A small multi-label image tagger, trained from scratch: 9.48M parameters.
Rows from block 7 of a small multi-label image tagger, named by matrix and row number. Rows with one number belong to one neuron. Each number is 128 + 24 x the weight over its row's rms, rounded and kept within 0 to 255. All counts start at 0. Numbers have three digits each.
After each neuron's rows are labels from the 100 images, of 14976, where the neuron reaches its highest value: "responds to" is what is common among them. Only what is clearly more common there than usual is listed. The data: drawn branching plants.
# fc1: MLP up (model.blocks.7.mlp.fc1.weight, 768x192), inputs 0-191
# fc2: MLP down (model.blocks.7.mlp.fc2.weight, 192x768, transposed), outputs 0-191

fc1.358:136134117158115155134101161114119096111116141136106090135083131136103115126138117096120132126104131074156122155102142149164121113135130120133157122160147119146133138118147100134161168159147125135153137120136117113150090131088075117150142155146143133127123137107111135175136130124160141179122126103151117121141107095118135154142194190110106144102141103135081118181111131116104181079135129145155169083100101096098175113117129079164173102126149133134163078152152104128130101169126154133098109119134131150179137130129120121108133140148175119125109100145128129122137116072151129127
fc2.358:123122143120149083134153103159114158137143135102139157095182116124133119174070118115126142143165143123126129101154080095157134156153142130127091133123138130139132117123108161124120132082097155093101132175115133141109161111175147139090099118106148137155151127146173133077085146098099145117157144166101135119114133143136144149089110071129115139156128132112173161086154104137151112142119128146107149161113170132128114129132090118114092168127116121125137185143132139126106180090130126132125114166104134149098111111128157122119115100101097170122108120116081154166125111146093148139
responds to: three-way forks; thick trunk; pink blossoms

fc1.285:163118130113128127116121134110137164138193113119140098120158143154141108117070169121144126140167092098161118148130131150109112143119189134152124092131149132131129088138125136148118096115134128148140089109121129159101139158164099161178142073168143090102107110137076123153113128116158158131144126127097146107117119138126074143100141129145121177128089149148101118085150107130087121184122088138132165118106117131149152133128122111109099119117127106136096146143097111108151152109089119098169141159141115117148120124126123112120138082179144140101105092158120119130152159157121177152
fc2.285:111140159164121124166149138157167147138112181127137147124121128097131110122136114139132134085129121103090140146117116137134125157138102105084126140115143171138108164123154135115171128137157177094123136131203136106155114139138174108064164157081154161134155138125123122127149127159137132115123106158164084147162167114124113114166123142144126104155192153137152147168131149108138121097137169131118132163166136114135109114118155143135129116148102146115153135135142114118134122143125164150094132126141130096172145109195101123128123156096176132163155170114129139168122159126165108125
responds to: white flowers; two-way forks

fc1.10:115131126104097142132121137109137148068131057160065138147161095194102114154108128133137138119133119141159101122066129128190113114105130101179152130121128139179098132124122138129116103139121105147085112123084130130137119152119116157172100143094119127109093172134082120118094111134131092140141142161155130088167156139106117127127072154117143139159143141109126150084129143148106120115135093109176091142123113137104109150118180151143112157146097110158115105126166138159137137164132124138157137124120120163109137147109130145144125129108157148116164130152140130100131136143159140130
fc2.10:150150154119119109096146130134118117082161140143157117064143144108136168103123128112098100128128122094143082143137119105146137092162120125092075108076138169121117115145132126103131146088093111122124170100128155143120152098156138103142120092147174123116140106145110129107144138162143135117128125080127119141106170118140120147143170107110125079088124167110116123159115066162124094137131092139104133136147128105140138121076168099176111136135145129155132133126115117128125170091122105144093119096134149097105172133092125095103150121116163124125139106086137084164106132142103159117
responds to: two-way forks

fc1.298:145125113107153128163101076155100119118103128103098128114101119090146150124095101112128154169136118145114097127106129087113096103105136157140181147134150141109082145180110156101096084149127101131112098096126100123125147146118099140080156141131104153139154143157099178135112127158132124114138125175159141113173156117099115158157110134116115149137101121167136152141118134117139121130122134127129141126104113115098134137096140113112168123084153147111138145135149141116111104120129133102091092138133140193095083180117093099105097124119138094138137097141131085105157105083087103159
fc2.298:109144131137114152125129146108158131138158105177147160146142139139113097130135127099138088110122139116130201121176143130107186117139106126095110092090129113119143110121173107134142148108156104150126125130134154115119141096132126120201125103174130123107146140139160107130149151118111142128117128118081091135149114137153142135109162130108165104125153144117077110147095126149114122112154130145141140116172108122156117082160101157153100134142115117134122155132179091167101134140125121125109152131125114092107166091102173104164153120191090160108123162126112171169135113117113106090
responds to: night; bare; autumn leaves

fc1.666:117146094155112120125123127161107118151114122146180122130134111107152115103068131054132087121092127115138164157120151105121125143096125159156135129131114179120135121150126125132117100167120117125115112118163111134126165133135132156086161119115135099108110202096128126138129083079176144145123153121109118126150187143109118127106139133132137175119133094077133086109119083101152121115103089130125158130158110115131127145155110109091157140176126102113139121144120121076184126107137103095143113148142152120106157150102104125133128099101157132127111144144145097114144173091139123100
fc2.666:131107170113144130120139119123167168083122124130149103089123134146124124103146124176089146143146142106135088111131120125121120130146108094131109132141181102138128154118127128147132170132148103137124150117092098143141061154141136110145126082135090137188128080142138130087120159161105122129160113123141148096156082093123101131139138107098128090126135166174127187155129189150099115127139166101130148131091131117120123108150179138163078102097126136118114154133138132140108125087123131165164138109140095126134105103082120099105090165142124151112123124091116132142124093138129150115
responds to: night; narrow

fc1.607:116160163134149148140149119102097156113136137110153159099155115130174139143160163116145147130121147164153136094120103102144126159123134148154161129156143141151172120146151132138117116131053158139112125086180097093120136119142103139144116082083136159098127095115093112105076122139104110154102117113155092123132142160134148118108100127159157155115107146113125113109139116119118098143179156104167117153149115148138127127156118123114136146106128112119128125094114128151046117127144161138183081124133072119123131112129146109114140125114087166143152119082116131166154154136107131163
fc2.607:124120116160133171124118150139119096119107135140110089147142148127132158124128097158145115123151102096063120131153150118128153137141138118182079163070132106149129076103164133102098121103145134079117123170111121180129115109155140129144104198147123141118144121117100109120138150105117149115161096149143145143130131099093169123131125130073106118147121134185131148145102147125090164100108117100150129126083110128103152130117157142149102140143140106148124132140143125103182135147141114147127126109109126086160101131151121180110136114160161099166122090131095115113099113094169122129
responds to: autumn leaves; two-way forks

fc1.571:124101135194139134126154150121134150135179132100146102101142118144157145173125130101122137132140123104124099147198116140117127089140103127120056161083106137132160169163105135104168104134136109157144118114167133088101119109110112119124151087115105107152130164086130158146109117087165145153123143133132134102118119128119106103115136124135152127144155122110133116136135124130172154121151084101086127177105154156141097124105125093111173132076147096106122071125126141115146137135130128135078168119151147088139136147142106122127112146075103120129106164113142104129100126156094112123
fc2.571:118130102113102099114096108126123144116118144115144162153133159150139143093119130195145122144128153179104120105111150139137110115112153119128159120175176111142135091093116120149110164142104171139061121132108096150143112130159151116140116135087136154154132123138158127112152156160103119103179121124101115137184124144094144136133160120124142120098111111127109194143110142111124135118139134157159105128129106113109137111148141173115103140145094159115156155160104105147157117113153148124194110126121102153137109115117129153105146130185163083109141123132141167102160098089173143105
responds to: bare; night; leaning right

fc1.584:115118131164141146120150116142164097147127096139135107154141145102151100133138122149140155137113160170100136090154147117135131153141134127131173141099155131140118183126105094140089137098157118132128126126094095126115092119129090124130128179119103102153139156092115122119131171089129152161147156128137141122121145162117108073120149124086121083122191158145111144129130127077088135141120122130142131162125090109164138113140111099131113096112094111152134103133129132114111160158141100153158154128134161176123134181117064135157071083131115146139107152145115117176105124124084129099
fc2.584:151123132115077101106126120130120119149128154142183137159131124104117123133137161126143131143147110099162151152124149139170139112141156140115143147170140098135134121131162145088137114102117101166099117155092134140151117128079128138114139092157155130092106093169161118149105098145113105139062121173154094110117115113131152131151096163131159142151104093072155085117141146091170126112136118077134095120139147144141060154160118139117117107103140129110142126132134142121130121162129125101151131139146089109130143087119195122129141151099146115132163090117118068094134132089135121127
responds to: narrow; red berries

fc1.567:144156106153106140104146129121123122167141092071150129107137120133101128156147108113144142100129112141129093079100112173133095132129155118105166090099134142126098154131078140128091145139113127155125139124096116163121118137143129131142097167119094136117132122126179145125144131139130130139123139132120184161149154107140138108081109185105146134118079150103111159093085163085122110108110126127088103122120151154162130090126115088166140092113136129158162116111119105122138118158118140092168113126111087125118138096118098161098164124148140094133113161188128117145195131096125109118
fc2.567:114132153146133103127123093115143103115100122187105097128148053081141150135151144144131125118154153113141156166157181134119130096137139142112137114111094151162116088113128149102121139130121138113102114161137145105120116094090129117089185107112155166097101127132093135124190129127104100105141124141116111118131118159152142076134146146123125121099126106156126099113156091106127142153149084140138136151123162161126138150106130141110092143133126103124148142122149125083143154113181082152132180117121135137114112190126148081126137121139147152119134142112168093083143083139125099143
responds to: narrow; thick trunk; bare

fc1.303:144124155115115118111159100097133122119117131144140085086176104124136126105067129118153150082118116150086098115104099110133119129137158145119102120133106131102150116126106110125150122133126183094102113077121130122187115141145141174152140139120093115126107137158079112136129160111113122127142142132131159127115116141130126147129133138085096080166142212115121157122120118129143113116120125103119086138180154131142116133158110129134160140145132130154096080105077113162199158137125132161155147167102142121093141132116131079182114140121148095121149141110145126146090127132133116115
fc2.303:107120138167110164153088141196150146111113110117100124129105092168161115135171111146112134123133112103150173135131170157113114140135065077165137135163136116140072149152126167097148114146112095161151129129131124110100124115116160075114125109116148135126127112104118120165107095145135145151167125141109115122162115083117141081117177100168137171091147096120128122150077156151117157113147115119131142113131088149120116128122143129103090130126105145086115147144148137106113100114113150085100131104146128133170123137111096120118132128129134132152097126105082095109180141134142129150
responds to: night; white flowers

fc1.638:139138144112100138104180110125165156114116124096094161164133119135144129121120196084096146159117177106124152104132165133118122132152125144140150123152129127131118133151123144137125086134106115088155097102108120118151107112173137117114122095151158180106139170141119103132093107111144170130073111053085131116104109107149099155120098105127139090133145116110142139089156091138138162139134113140080130132131120107137151159137132123132132149168134112111117148139104170157106097138179161124132116104148141087139119110168128156103111150133159151085179099100109141105136129115125108132
fc2.638:164141129089154135126143147151113138098153128126131155167108174134178152102152092131158105145095136141146115136142152121158122137129111107106112166124140138112146155097123117113126142104182101117141157192157150116092137167096132179116124129141125132124169107077117102078160144144150136131194148142176128120120142110129132099117155153111162146114123152137140152120127151143132103109099123115121132157171128112156139140109126149130131095107141109132186149150124113098139107110135092121125148126084152159153145125095155080115152138160101115194120130138122155188117094137105135109
responds to: pink blossoms; two-way forks; night

fc1.270:106120133063156147139123137163123075124129107094154119131134121112103091154080107124129130120179180117111165155127100131182094126149135127107122140108141126116133159164109149109141099166108161125100122093097113166091156116109124119098086196147101150110142111084103141117163146137109103111165133160126139113123130132136132104122163136117160086155104141108117098152126127127101098108146120100139130111092071128112142150121114125126135108143122108177120124133176107113069129104118101116151141123109132119128126145150148100168106151155121137151103155159137098145095134079149122150
fc2.270:124103125143131140126142106125117138132134156158117123127149137118110152110105137062112114106159095135102132121165135125084185128106116128156119155111153146124125135107169119120186156102130112080189085113120124106125174133100148154128119100105114126136134143170092157096069145150141122125086080106083127127142126169092158131097153144130148133118112144128157094092107152168141114175122150119155142141146140110116137126134173115127103142122071118125078114153129127141136135096137151151106145129117142138130136123104131154080104087091135106094151118082129125148142089120113120081
responds to: autumn leaves; two-way forks; leaning right

fc1.107:129124126111143109104119160161129166142102119100099148112118128094122122156139108121146083093080152146107113133166171138121116131124194111118143132126136135156092119128086123117112134108149099179167109164140086112136082105090104148137153113128112130142117125117133125163134148122125101156114085163098148123127132167113125107139138124152088097153118148122160167140146126126107146088129078125119142137135128118114110152116123148090163125105107155143149108102098112135146138112083073078083179126074095100155084141126152113135155141143132154102128115134146079113143131129105079142
fc2.107:145115098124118091133163168130110143114085095144118182157131152171124145146103132113156129113102111114099138132130142125132157147144176135131101140079115118146152120130115108132176159132136131102149143114177128111108137134133121089092106099118108112163111148156119132121150153115106099072122129137159147092139137147133148113175153116119110138137144129158093155138106115122171140111138083178103095149077118165132106111115143179096099100148115170097109126146145128157110140128154107114091089091100177121055117126116118152106140136169134119090113128138084142120127144115151131114
responds to: bare; two-way forks; narrow

fc1.112:154133097122177112172127167122160116165073117138142184168121144155096119136114147101108110099165133100097131139155143149119129169107098149140096135099161117145130128110148129112157130131163122121143167168116146125142157144127106117112122081125147118127119154106123110120139104104142116126107098140179163117125145140104128126121156113119099084158126135154183133135126117127148135118150125138187094118096122106125118119111132152159143100081106096134120153101149126083137146107123089097113124149074122091095144144176154154101130118104155114141071168115130139113094163103097154112
fc2.112:143086075114140152117118101154120129081158120107113112114162109104182098148098113129144163098128142141110109127146111151068122129147115094145153107103079123133133121125166124158115132121119143109109105130122165148129161098143124129136096154082086123104129141161134119128128148133154122120126120151117148079093132110139137078092095122123125126121095091095124115136106134173114201108134116123100188150129107143132096104079135144131137097119094165135156118142117114103087078126108153095134113116095133136160118152142130173159095130104118095127139113148104168139109087105114131117
responds to: bare; two-way forks

fc1.651:118153118113141133120173151148138113144134158130106154106115103118122129143137106132129134124107151132148125126135096162117152122136133111136099152108095145141122131080150120120094155158147118152094131147095164130133126108127129153157147101131166188094158122143118147147086117149138131120121104122120122126073133151141121135138152100144121113156111132090121146121101137170089126127171147083168147141150165158054133148154131135106195126099149118140150114105083144129141116130083135154112134128205107127088114147112168134117124149126099087105144069180152146127114115133130110191
fc2.651:128097118165137107158126097157114182111141106133116125147146145124198130109118135104149117146141113101158125145130126125156142124109123148127091142129125095129110119128105139106120131115116079101143142128123114160136104130138091094129171164134089118126143143164147122106186106106108131120124105122124066132157116111112137126144146169119092132075121124168149116115162133149128089109100087171134092113102127121161130107149124153104097140141121167150117154147133118131089163143142170099133146155108109117156089078164093146123119160105147150182115135089161078080131149161120151102
responds to: two-way forks; spreading; pink blossoms

fc1.41:107161155125117124133144094138152115144126136129110073128125157092126121161157140092161147134120174117086117101134104110151156119147148137153179103110094136140138161207099155110113113129115145095161160131109144113150075140143148167178143085156149123106113151106160124122168110107142122112109115131115102108090150133108098137137085112086104130119146167128110142096106105165136134144123119094148159151148157137167094155134113120118153143095139142101128115121151112194082139085147137101125104104110125134127122083149134161107169102114143117146135135134129120101088134109110111104
fc2.41:145104107121100148110174120114119138135158154124076188135108094143175159085115106129093138135113150153176132149119161118096138091107109127129151113152186098084115125104126138169109112126170127149058149132135112140130135090140118107134140159130093087120135139136127143134141143154106132086149118138112131173122130147135106139134102095156142126127156111137133137173153166115159100154112142093152116123191077132119164166138134119144113125129144115138150123118114135074135097112140094150124153120153134098085146145124136051109116150149124123135125116139149160133139102127125111164
responds to: two-way forks; red berries

fc1.63:121153144148131126113122131127125189079110144128133131138140089054161129087140115129105138130130106140144143143131085117165111099136144117105159096164144151141105101154136131169143238125141110091130148119139108138127153136096128101115173151138140118121114110121140126124105110083159119118159113144126180096101117140135136103104147113156135114110090136153106102144112106124144151136157167125111134159126136136125124145151141159145125105138098142068151118140137104105160123135183145151129121136121145162221120127118126133130075144133135153125142166154124143127124131104107129133
fc2.63:126130111122108165115135129147134054129110111116172135136134130164132115151119152129135167125111145153109125159149180133094161120124075130139087131102083119116111146125195101098124056135131189104131115150141144112164156136122143157146108163108097100129151159150129139115115137122118096148133163111140111172130169108137113163149136128082124136153153112095175112172140153146143123129128129100092094131131143110110121144130113076140139154095171120110095142130121100158105165098128130117091149104151107140101120113144138128105180133124141101134133089090113111091136121112145122114
responds to: three-way forks; bare; thick trunk; habit: leaning right

fc1.136:166142130138137118135101129138127132127139139138134136099108110132108103129112155167183071144145140089129137129110115146109159155151091114126147137099120147074128199171119142129200141112112105181136079102130107140150167159129116121152158133151148178098122128147145111129136168110140119187104093124122173159111082099129133109129123188116139133175122146089120133139146132085130132103151137158107126115147083128112125112121118144141086139139173129094120107134122102126164112153105089104132153137174115120159129101142141091140133127131123141119108161146109128137133144125155167122
fc2.136:129106112107125138104185107138132160164135140129130116189138163127083132103133148125106154125098112146093144170171141099131113127096135128133088121200126118162130120122123124124092131146136144058108174145126143158138085134125107112081094144095108102149107119139116166157135137092135156118168113092154140119109118126130107119115130095127131136116146127166126108111118152161107150138118134094131144121117157190092139166126129170135161129128082113139129147109089133138098115161151140135177082118134107175142120168135135170148103113123161086145137119141125129076118125118124131148
responds to: night; red berries; narrow

fc1.89:144120121100082098121145134144143130172117170155151152153118120148176119153176153117128190086107099116128123128157081137132115142156168123135152138153130138147112135099093146145097169116137160136125122136070130134174133099114126147113150103151118108183116133118098124158119122127098114137120124151097135150111140142111171112101119097097148163124142065130118139140128127108112113171121130102176139130134141134081146123113081071149095151127125122108144082103104144165120112121079128155144164130099117099128103165094104130119117134089120148168105146164137124118127114143117103098
fc2.89:146114105138139131114105146091117126086124157081144111094150172115034114108117110114120115159123146107131107124135190122143124106107097130119106132121154133126125096160088118096119136125109112114115173136114115185132127124129137166128103179138088155108147126100178142119138130111162101112131121101092095133147084122115135116114132136110130127175118142147124081115121133101165095143088095124162154131108147127138110160069183168146141142103152120122127158149120092139121131122182148122115080130124164133127113134148172137119123114149170144127139112107161119110099130092129140132
responds to: thick trunk; narrow

fc1.606:159108131148120140085150140123134134155134138155137120138145150121108155140098153133127156114103114143094183141162067134113146144100135103133131123144126173152140100105131107168143176157136157137142115165116141107139142138151146100112148128167122112158125150160119119145089124082130132130113108109140177127081171121102128118111163108118073119077144113154131133149116110120096121146139160132145151135132161138088123145149135136126101137133153119031155110143118132139118131112169068140111133147101131126086105162091131135121168095140160127171128119100110132111147099083125099167
fc2.606:145159129158154156160115135130161133095126094088149120146126108188110103133123073116125092160119113147137126127075132107113158092145132120137121141101139114122076102137168104114105107110168090092074182104121078148112119099085086113148115156085095140087128157123149148131143125132111132130139128123102106115143131143094117159126129116124117105165095101115174126121131151096181152124102134095085139148144150122135157080118126115110119112102137150137105138091146107144110122136101158084118112108152131102130150093154124155150094151112106112093136135109113125156103165158122145126
responds to: bare; thick trunk; wide

fc1.555:172149131139127116152118125121162152121140077126143118160115092102163152157093136136086159157142136128153084164137132138113061129119083125113111110170117126097099137112116093098150128104117140219135124108100146094109101130145133093089101153123133093104133149147102166130145117127164140148138122147116125108064142150111132119146087112089126163122139163107106144149125112122150159094117130155146141137122136113068150129161140143145132136111148147106130138149102155114140120129130163119138165124124102155119148180137113153108132092105133140135129109118132061093107092133146116109
fc2.555:084129118152102118135158131144123130176145163145120111112132120164090096115133109118155082100116110082141193106144113094124178116134152127157122131109164136168142121165163138107100104146128146075110129144129113154146148125143130194161144099112143183134113144142140136141149127143128120106122114072150147138175120149150146155112180103149063118150128127165140134140107116105083105134119112123114154134121139155144105154108174110148105141121130164149124114119122124155129108125158093156103105114110126103151136147103128118175112123107171114134065140128143169142126127135096125154
responds to: night; bare

fc1.598:175129129125101145157096081105054124144102136139137097143158148098076109137136166117119151133153145116143120123163122123124124118143165125126096131124126119142101116145141161140159141114138132101188103125121132131134091130143130137133107118145147123153133164152167160137141136091136123080147159108102132131157140095073114170103139149119095119156117102135093143077139136138066136161094130125124142140103127164126129145117092128142162154137164141166111134117169157158110145106125121107111126132168100064163136081123137156147138132143111151097148108162135152119166111080161134128
fc2.598:117159131110126105134154144148193167125154137116126157134095101146143170142132089139107109122134141146143148120122114130135142119132104137114129174156149150115167147117124131131146131124144122137088145144149164132121154109116129116136147140152135143101118149114125129141098124135185165167126136176132141107120120159172126154119111108141158184115183147144123135189137146104171127097125122150150118158165111089120167128115199111124088100122109100104141155146107087102150124153147169153132106139058130165146132170167116099101119155094148138170133130105148119154108137169126137110
responds to: three-way forks; white flowers; spreading

fc1.351:163127100155113137137106126131164159120120159125119075139107119131126132115124099083105127148110163081073139147126132158198125144148117103125177124125128128132132126120133090141117126113123135083120101068126126186102083118130116128123139134160110133101114123104091147088175088107125141122108113103127147165161115129151128176123122145106140116128150075129124112133099130166126132117126156095132143156138118146145114160131119166148110096191096120104149153140106108128116148103122133134115141099192147127146139118093109125074138127156132157104138139139145068127110139179147099115
fc2.351:116138106160151108092165119158070125121132106134136157088136159134135149116136127120120105135151101123186142103066129098133117127159131168142088151130109146141135126142158213136181096151124147178125149163148085109149129114138144123160129127112107149097128134142149115160128135122140154129127138130115122122127103152125163111142108124108098125111122109144126132110173098151079125123138131140132121115112125119110166092126135072123156179091109133130134066128131162154128142155094159119165134118139155164159130133141136105137124176078129157160073112120105129134136116112101130171
responds to: night; two-way forks; white flowers

fc1.409:096127131141130119179099121105090166089107130141142112161132192107089071118089137064118145150093118140141106116147143156149138110166122121096116128142148135133111136161107130113134113115108140110137160145118133098127141151108084093153144107179135115092159134135128142137128153172120159174136159149161135110145150151125146164116142141098100139100204135090146163120130145128120167129109144144150104112134126137116161146102129107102114118144133133117118128110109177091145100124150150118108110173133161136143125162153119097159143130096092112131112131096128075117184134125131137092
fc2.409:148097147152135142106167097145192108143099147104074105099130089139147153139108164141127124138170171102129134137135163102115139120134132150158158140106118102108160158113159197124124149162151113156111140162133136164165141152129144130130131144145127160153139099158128127127116103134141139110129078117134135180125104129097121127142172112174145129165102089155162067111114104096176119114142126130115138136108161151128120143136122136117131132109157101129138085184126096156116133122112063169135111134101113119152132114132158144095096158122139095126157128129113155148125152142118153163
responds to: narrow; autumn leaves

fc1.414:150164126140149111151149128130111075154153191159132123119155101139163141104128166145099118109093166154105115129129101121162122144116183177142124106115116159104146119146112142154133091150121133108115103103124154179112116165111114132117144103163108126152168112138143099122135122136101099097168145126136133152119095096183091109107165134107103142145121134130114127111163118134123087085099101128138130143102124118092060093136133121119139099107175132120146114134082119088147161173161166139102115100135127113122155120131105151150147162121130113149103172114109107155121137125177142149
fc2.414:121108166132098152118117149111143163117115084103137136139073126147123089134148111092114140147154107094156099145115162118121140141142063110120142155121114125127116111133114148103102153111146122174118157131104085093124123113134173128104125160138123142106139121149121172136064119151120105129121148133130092111126172183095142137153124147167136105113167131118117164144100148175132112162119157114151116084157169142139149151131152143125100122111110106152069140128158121139096126068082122107174146179093142102140103131108125116135115069158121135108099110121131146136127144153135116139
responds to: three-way forks; bare; thick trunk; habit: spreading

fc1.88:135094101093144123131136118104162117124113115116098121118149142136129114155116166078166111153146122126137145130087104104131131144144127128127113173117146136152150170170161127168136115143130152112081140128169129118140136104140081164133184116152078114162110110119045161103121130117130101111112102145149133128134123074108123111140179153138094122147155090112116151136134136158118142121149152092095134129142120128116095123082095082117124144135133112074117155142153152131132100122115164123150153093105147171164156166088113139141152112167144154123123108095138107109092096108115118136
fc2.88:082157113122176098136130144155144160093109117123139139129147076109138113115151139138128100103104105144053173138170176107132157138111135131171158085110145130111077163090192121116166143100127126152153131124110137134141129131160174109137114108117141138134093158138151142154151132101131098138177123114108116161121151143099120134109149112103128088113155138170137126109137122127153130146131129112161150120165113151130118145154109091160098135175120109143107121113128141108162183124098127132105104157171137128132118116138170135105112110154137093157125091091117134147182145140131145111
responds to: night; autumn leaves

fc1.160:175142118151173098134159131147134138165089087118151112142126111117112135152142161086113143054116136142104114152152137116132115118152112157093130114140146163161139147169166095118174161110169134158145162119160130102147116131085091106133141148146090129132147144092138127127102107085100144099144143113129145122099123192085105139153159105151088143137147101181107106120118111150139152127125119078111124100088140114093130085166108138141151125128144103158156140122110118115123112115131105109137126124116133181115153115132142125118147155103129144147108155082124118081147089115102144130
fc2.160:138138134140129109127105105143134153121130119095148169136116119140184115159096098089144119122147118166114157105152099116116131094149116109152106101147170118108076113143084134154102099121133130110134156124093151161105145099125129142117106140114124156141113144132138157093114149109148099107137155181122137105125066096133172128105103197143147097179110126114158139150139101174114131110168100141138105158150108149140154146122134155101110110094111121103154152121098133146127157132103120101150124135099103081141118149129134152146111114171129056120129149118116149166108172131152178128
responds to: bare; leaning left

fc1.379:176113089116122118122178158083132115105125122097148118108134125119146124134132155114143135106190100125077100116129124155106113149117188164128082112140102160164150159137147119110155095143140153155173077139105154104125107136116119116126158098093162135114123137107129121144135123115112111109119154138098140122112133175158137108159140151157093117118118139140140139150161141114158145124164108141112075179149150144105136143116152158158177170114138121122148128160124129157104138104135108126116134117117120142153153064129122129153167098129203166154141167115126155117108095135115117111
fc2.379:127159174105145159103095089122120157161114074139118128148135159155110159128132131163135146106126114138154153106164138111133124106134084122134109098136145145121119147145104117156171085148096150121134142098139121138133105128155121053072103164128108111148154069132116116107099116105124109101117069097118114105115132119104130173114112119144142115141123125146141141065137092086119142135128116122095115137113109123151142114084128149141159123133141101136154124131081109093144141137075130174141118134103159147149108133100114108088099099160110085170132107164139129140139149181114126119
responds to: three-way forks; bare; drooping

fc1.468:157086118142100093115109095188138087110141143151141107110101108153167121160110112129160136120119103134134131130117127094117094158140108083152179162152141185173148099088090141144088134164119122095142123094141110135123091121121132102118148116115136107156112160111145105146138140143150124120157171119120131118150154127121071071114158163153099133134159131139086120130139170082104147124098108125059148127124125160133123091105164144150103107114122114128123100113124127165131152114109102130128153127139131117065101169126090136105112114145150126110151079123144113135130118116142118124
fc2.468:084130124150128173132153172091118179096141153130152105160093120128132128122130135158118129135107128119170069133145135153132134105117165139147097104113121083115100123134165105169124109058098114149055149100119141125137128129139098112115102140099143164109151076122150132116110121144123113108093092158096137105148111154092144144134115097065141173139110125147172113142090105125117055132142122116141120118116116140095132180098158123146120138136104089169140158087117112073122108139133130108110106143120120116145150132145104142157099118112113136127138111130140127111140148130134118119
responds to: narrow; white flowers; pink blossoms

fc1.251:156138169146126095135139165104126176167117138144126106077149129178118135110126137134080149145114115103142120124128113115122086133103116145143140125196123122172151125086145170107159124090105135135189133105105154122129137117139104136114144144133132117149130138139134137089144090131124132140137090160116172136110101082107144111140116140144126150207072137116149106111124126163137142142083163098157136101123127118121153135104126084132128166151110135111097105140127148099143091107133107131157169123111177099136114180113147093131124170134133154129162131106114102105153099156128150106
fc2.251:120107129133147108116144136111125173164129111108137142156124152095095140120137100151119113173130115102152122157137102112142121139155111139115187141076130165109153117152093155114127152114105114170088162104131141157127067068133145133123118107129121151182113137112095154152154141124140116101154095130122150075174134145157142105147144134170168145158189148115134157107120109096098138128145090117139160143162127144120112131135130141179156154156131127130137145161121112099176114135117127147146105122143096163102139178099140134106113143147129107165150144150151139171142142143151106174
responds to: two-way forks; narrow; leaning left

fc1.85:148085120127124128158144107165140136140100150115180163118135079130118150098084172130134146112149120101082140144171101150130117153106137143107127089127117154128132109086105112114143105132094107169108156107169091148157139163102132116108086082121177102139098174118112127120149088106115164150109134121161131128082144108110169110100097117129160120115088167104086143138104143120179110127193110142131109135148153124108149152098144119148136125118119124152104099116124079122109150116097102147139095133107150101125131130116116149122132116099165133104108158100133115158107141148143139089
fc2.85:139137151120118153100123149106139134142132090132109109136202154125113118147137127155098128152157166134155136104079138113145134152171134136192102125168145108146131122163145144113118149120135130060129124093085166088149095148138114145106144177119074144129146111134139123118144157159135102117151133093097157105140088132126088130123122172148112119083167114136141111123128113160093190120103105143141144138113080144141124107177123147119124114129091155118129171185146174123183106137119164130143139142133131152168130128138130118115132138122138123142138077157126147128131121115160128139
responds to: white flowers; two-way forks; leaning right

fc1.106:141141092149145139109143115168097157119109150132128133137114133102141121140099147133099153117122131201077118127141104108119085142148121137127157069118159101132132147140134118143166164145134154076125172145111148152127125164119136147085110138140117133152150112131102196142132128153124119131147145122162163112168104121122145170169110151112155099138065118131124107135094117131121183143122165118101089182159116131129097150139121123116146112126166112137135057136141125141128144135129160114172132127141133135144101142098161164139108142174123138142141162103155148094107141119090132088
fc2.106:145169108138171150124142108124146118123162139079133146131131095153197108114155126133151120133170143152130135149177153143130149128154104165161143125115159129139110132123186117154115125114125172125164106148153148156146143143130149130157126166164148138087117173094107155136106123104148130140160166125142152133110154136172127148143085173122139136087114136192125158115148155156149145127138118100115161116150122161145127116159144133156123132146162131129128150153147158121109145109132149115099134115136090142162160180137185147133130130174111099138112091101077124147146099152142123169
responds to: autumn leaves; leaning right

fc1.443:107159124106159155143147100116108102085135139157096158208109150150101118136113160122113142120108147117118105136085106106140129163152143137128176135121124139155137112127172098123139120208104128149173102152182137127109134129116137099097096135104126157158170105115095116100100132151138127164088129121141152105123150139130140134127143152140115072141180108089108106126161168127157182138134121117117134135149161121132139122135119139124093143120142143146131121098089087142153094140139067137118096123130150108168119132120126185097127133095115102123101158163132111121137146125122116119
fc2.443:154104101117152121094126151123137144156132108082167095114134107153148123088123129140116131184123101169113148130162144131148145152117129138151107095119094170126116115127142125109152119056161089112134134098144144123151146134106120128155154133137077136120140147095153122177149136123139138094152119083119119130120088123133119139120129137127172161133149118150103170124083089152110165128132129155151141136081098166143121149095112074116157138132148131157173111166139150095090148141136158110109122101134129125184103098110120101149155097150113103091151138126093159175137120107121167148
responds to: pink blossoms; two-way forks; leaning left